From a checkpoint of a small self-supervised image encoder.
Data: trained on seven-segment displays showing three digits, 195000 training examples.
Rows from block 6 of a small self-supervised image encoder, named by matrix and row number. Each number is 500 + 40 x the weight over its row's rms, rounded and kept within 0 to 999. All counts start at 0. Numbers have three digits each.
After each channel's rows are labels from the 100 images, of 14976, where the channel reaches its highest value: "colour at peak" is the nearest of a few named colours to the mean colour under the peak. Only what is clearly more common there than usual is listed. The data: seven-segment displays showing three digits. In brackets: how many of the 100, against the usual share in percent.
# conv: 3x3 conv (model.blocks.6.conv.weight, 128x128x3x3, each kernel summed), inputs 64-127

conv.21:487486504482547477483521477478444515500505485527524503563479437502599490489529467536451502562500512508499479351514543545482522383556446487459530488448501553499472466417377539482512485481468511
colour at peak: black (89 vs 12.2)

conv.13:560505483485496512495455467478449510520537459477457394545476467506485491468437504515475533462523485476424447442540563418556433545465542475502524537522471466440527465553493438432534474429386466
colour at peak: white (27 vs 3.2)

conv.35:509498491480476508511484466497453470488508491568491526541429537455511527479419570475436552503465551505496521488460516413481505493520429561473508516515435456506499438436490415484478440481515502
colour at peak: grey (65 vs 28.3)

conv.94:546542424521537502433513464514542539527489542484543472531530491562471511491483493454564522526434424419500461457536571472517404480557459519481429482496445489543494532522480464482483526493490501
colour at peak: black (76 vs 12.2)

conv.42:499466484483478483495464504500479500462583500519482389495507441455485539456436544487517533449509518558410410472576555538534474515472487484442501496451528477418522504470466511476479482503475454
colour at peak: grey (94 vs 28.3)

conv.85:509498515511489509501496476507515488522518473517493518500499481512525501512518526538515540508514495496451516499495518466523515515515514509516517503507507452477528510506504540474499500489480490
colour at peak: blue (40 vs 3.7)

conv.84:514509457572495540530467456517527501485519435546473511419493491536487549420514535498536467532532466542465523479502528541477460549493482442383491506456455497480488437525462490454449446571495537
colour at peak: black (45 vs 12.2)

conv.50:509505484511499526484481436460525571529289498475504473502502525504506493539449535511454478491492496562517580511414524516480484522522502461440506459467432497487569509476516432453521523505512480
colour at peak: grey (60 vs 28.3)

conv.95:512496450421526471480511479492476514530487446451598486514509554517433540544460448473543540439504494428500509521461523508513517555514470488482510513496458448485525468467529560495565496571511548
colour at peak: pink (34 vs 6.7)

conv.7:522520444458498546577510455447597464453501413495510486512494500528488461537482486543545501524506521517521471516474505422491425444416574529430423452527487471487459479503445552460541480488448538
colour at peak: black (36 vs 12.2)

conv.96:524465501470496508422504521505508478550588455483505518511472493418458533436370477387492558522517520500541485472536535502533474545399485498540491514571505459419525507533505487561495502513460539
colour at peak: white (30 vs 3.2)

conv.111:543526496522481515488508477422517484567437554528484496511478492513501432529557471486508394372530448515487534528528539406504506485490459468471515456579498571460534452425475525523487511429512407
colour at peak: black (33 vs 12.2)

conv.83:428497528572526514457511500545465455517500434454474483552515529446537471471459477539509507407449471517497468429403513492481473497541469467546489525525424528431573499474495404460513560421495505
colour at peak: green (25 vs 8.6)

conv.29:456519478524485506485478509469479322529541502504500496455519384498501511524557502438488530470510512448526502496491496482530461487505527530524521514476518415432492484414504533536484544595462539
colour at peak: grey (89 vs 28.3)

conv.52:469479487539543583530493503439505451576474529434474455497432499531555508458511477438547501489534547494532491528491485462481445553437492576447472458475503444471542413525511550559446475511483475
colour at peak: grey (63 vs 28.3)

conv.3:471509499494507500545520525473559465479538524508502511502487473481500504498484443486493540545505510508531486305509525497488489492464504505472492498478520552473484500497355471465501506455477500
colour at peak: black (84 vs 12.2)

conv.88:517485502516489542573538491553513478510510485511594461518476414426416506490482519472514436512497484510525482472509582499503465530370490499456484441466544519473472467463522509496504432478508481
colour at peak: black (40 vs 12.2)

conv.37:505431497501384566474449546527575472477502526543516429469450437516457498441431497417489512447509488471506458477585530497508515544372489466444549514436532455434487498482533519511480483458413448
colour at peak: black (45 vs 12.2)

conv.16:487526540531540498491520458469470439496417500518525450510496487561500336510488478523524480521534470495483452514572474521495470500479466477555439477484474497469496540511495564531537561517500497
colour at peak: green (26 vs 8.6)

conv.4:461514505552482550509532508575510435516529551457497556591538455512540558450526502472505555514532514466564528337527491505498544435529490541517480497503501561483529485488404429490478515428517480
colour at peak: black (51 vs 12.2)

conv.82:491515449503483489508491513486515491538512506466407508532499493502488507491500517475491509490500477453493544449533534461532521493354504487504424536548552508461558456498455496479499519377454435
colour at peak: grey (57 vs 28.3)

conv.36:535490561491553585546477432572461502481562502506500481518457494553474481429502491559472527506491520488488474492524440429501432489463413451569428490472499408501545413568534520421506444507502513
colour at peak: green (30 vs 8.6)

conv.27:465541515486492516496535481498523522517530488535519518506538518513499538453499519517495525535491486481500507490472485463504517408459528474513435539509485443536493501547515497535472478513464557
colour at peak: black (62 vs 12.2)

conv.20:442476483522514464499491494545532486466488536562526500520486462428398500521449475461383417450548475529443518499509524489473559519429502489507515485483489504454496519506497507544517487470474474
colour at peak: black (32 vs 12.2)

conv.75:482500458520521557454468529400534492405505556511458501431485485467480487513490478491530481510398455488523439527490541531478552481438526522432441495420506498529464498529520473472469519529494532
colour at peak: black (50 vs 12.2)

conv.90:516507515473559493422485490458465542505530499441510484507512523497435560492492461490461476530513572481527479528520574505498471475424434512521500493489522463458487465499520473446583409487513531
colour at peak: grey (64 vs 28.3)

conv.113:513540506453408462513532452491481485480484531480470461493379505455484532473479525499486499487509533490551493424435500496492509533543539580495516503467430527523522461495452447492415489506566437
colour at peak: brown (79 vs 28.5)

conv.10:453504577475517416516485523476456524485506480454495478467414467521541538469540489459542558436519477486460538481489534411505434512530462502435513440484514489511533503455495561524462482488489458
colour at peak: black (45 vs 12.2)

conv.55:520477465442427481516475393467481506395551536518448498525434484527506503543510548506458506471505480478508475457484481494469499494558500480460529467531501510542461522450334558552498480536458484
colour at peak: orange (28 vs 1.8)

conv.39:460459470490554496541484450563516536520415477482418540509561527490477550503516478492467465514602490588492528450486493496383548538538508473454498514442486459558487400470485462471483459556567561
colour at peak: black (36 vs 12.2)

conv.112:497530461525506507522508506501498519433513527488517455516477464523501500554416519547429525452441489539566429481451479502485485474506525508493488449491447494527515420480477562479454499524491429
colour at peak: green (92 vs 8.6)

conv.71:579488490488524491431489451516454518464556467506510498571504533528536508505462494499402505507531512475482485503492500491518459548549478454468544447517469460493537444448521516474540399662470505
colour at peak: white (43 vs 3.2)

conv.66:553455514482514525460475502552476513491524518515485493413487552462510499456466463437482488486479495513502506406495449473477504535418516555528466499517532443467531532532339574535478422514473499
colour at peak: white (71 vs 3.2)

conv.76:449500528569557563466490475576432541482474563502508495459440513484513476448544512448497394508522515478480493519518466496466507477521532475536406539481535461516508458488524523494511448530563515
colour at peak: white (47 vs 3.2); pink (30 vs 6.7)

conv.61:579494394513548535470404535502502537495476533505480531454558507480562512487497459532479493519507501492546472422488520545524450512515449536482493493479506402448495402499495482470495448517430481
colour at peak: pink (32 vs 6.7)

conv.51:466519502525504363487501490449510508468514558539471425395486526479419516477532520518532522504496468520471514503487456504536542523446536454462575492432484437541468471524463539494453508552501495
colour at peak: grey (62 vs 28.3)

conv.49:511447425521463572499405499444561485577520453517528586385513525491496532499478531477451522467453437446480495525464527441477493581465529516471523467536519477509529516565583525522525482465498448
colour at peak: white (33 vs 3.2); pink (27 vs 6.7)

conv.22:505543504550548388464520537471557463509492488476516429476437574526458521491365522476442434523430538514550471491466422533535473537522456493516467444438483518526524538509512533497418457552523468
colour at peak: brown (87 vs 28.5)

conv.99:461480524551483501480504539497475396547518512475478577523470408515493484528559511374505430481518529516492475485482513480461475502478509542473479477519469491412542494391484526468496613426502449
colour at peak: grey (62 vs 28.3)

conv.28:474520438483446525501479481500499456527496430525442458421443498438541543501465527483558555472495461460514488482483513469482470526355511460441521524569483474438523480515475497529480476502416479
colour at peak: grey (59 vs 28.3)

conv.127:485544461476478483567522449550479552497579530537519542496565426489512546492448511514465541512526484412560434541474461465512459474451570485523481465481523498506536495458532497486552512485450476
colour at peak: black (56 vs 12.2)

conv.119:548530531570544367470480470501423471438520535412530448495486520527499493458426505496423476555474516523533475441532440481535476496477546425558539515525522472520504502440496539441471490446500487
colour at peak: green (38 vs 8.6)

conv.46:453449478567481532493498485511489464517511522512541496555514449476495488473498529386493559501495488514636463505530523517517520478521486508482504488515511547484529488431463547580484438491502501
colour at peak: grey (73 vs 28.3)

conv.101:445483448522536515434536543557512436493489481516518471472511500430509528521435494484486436480438495499500540478508543454428531454531469543528449427487530517452440529511478418488501523465462499
colour at peak: grey (73 vs 28.3)

conv.47:539472471461439542522501492511498518507457534463493532486507483531487475482501582515553511482495457468543527506434470470525449495502511538497543473502509475577570470494468521521442497507497478
colour at peak: white (40 vs 3.2)

conv.68:545439499500425461470460472471489488466517515526499485523496524396481464529364499452408459477492498529465574471517537522505529493464502524480406464497510437474501506475465541565530431563458502
colour at peak: pink (43 vs 6.7)

conv.108:507523522515580454434469458538440555561398427479521478483518498506455452515496504433475458477462514485516537596477501554509508476520531493510443500529467468463501532499538509538550513534490557
colour at peak: pink (27 vs 6.7)

conv.59:495513517367521504503476508514493516466540459525462531480501484504544519508482514504528495522516478525414480517504524515486501496479499494529479512474493524527527492419503531466497544434471484
colour at peak: red (37 vs 2.5)

conv.117:504485466495507511432442471457473547537506495563536488487495424477485560423425511513478560506432430436544462497497521503512461447499507578441543452463488439500510536455454519558461436479428494
colour at peak: grey (85 vs 28.3)

conv.98:515450480493500528523483472482501514437517523501478529532514486524480475499506518525489520494517442500558490453467486473470483487484458468444524442548485522493493457471254534501510488486517465
colour at peak: blue (26 vs 3.7)

conv.125:468523518539515479533483546487527513564510463482494519378457571519529540488529425493569490540465591523455506404548522516548511560443494497485453490436504490475472495519474488477472504527511521
colour at peak: pink (43 vs 6.7)

conv.1:559464574458491494546526445489526453472494486501528458522357498540507472500538537539522418557460550529540426482556420498486500498480480530495477403431567527500508528495495530514455513476468402
colour at peak: green (25 vs 8.6)

conv.23:538461495503507540477447537548489535516617521496515498491506476494488497533548428480432546459589637457566417468499507485550513479499577517520442511482541485502501424500482527459521550528448524
colour at peak: grey (70 vs 28.3)

conv.91:487529533454486485450482514460486512438546515514466475455452500516545492508523475583493515526489484503445451530516526489482488462546456522518541421422510484519455566526551505430473420553509456
colour at peak: pink (52 vs 6.7)

conv.45:495521399494520611456472515494481539519505532492510497466523470509525537483423510519462562572369462506546423532498549531472490475517477517497514506486473509535494476515525543418473512512483480
colour at peak: black (45 vs 12.2)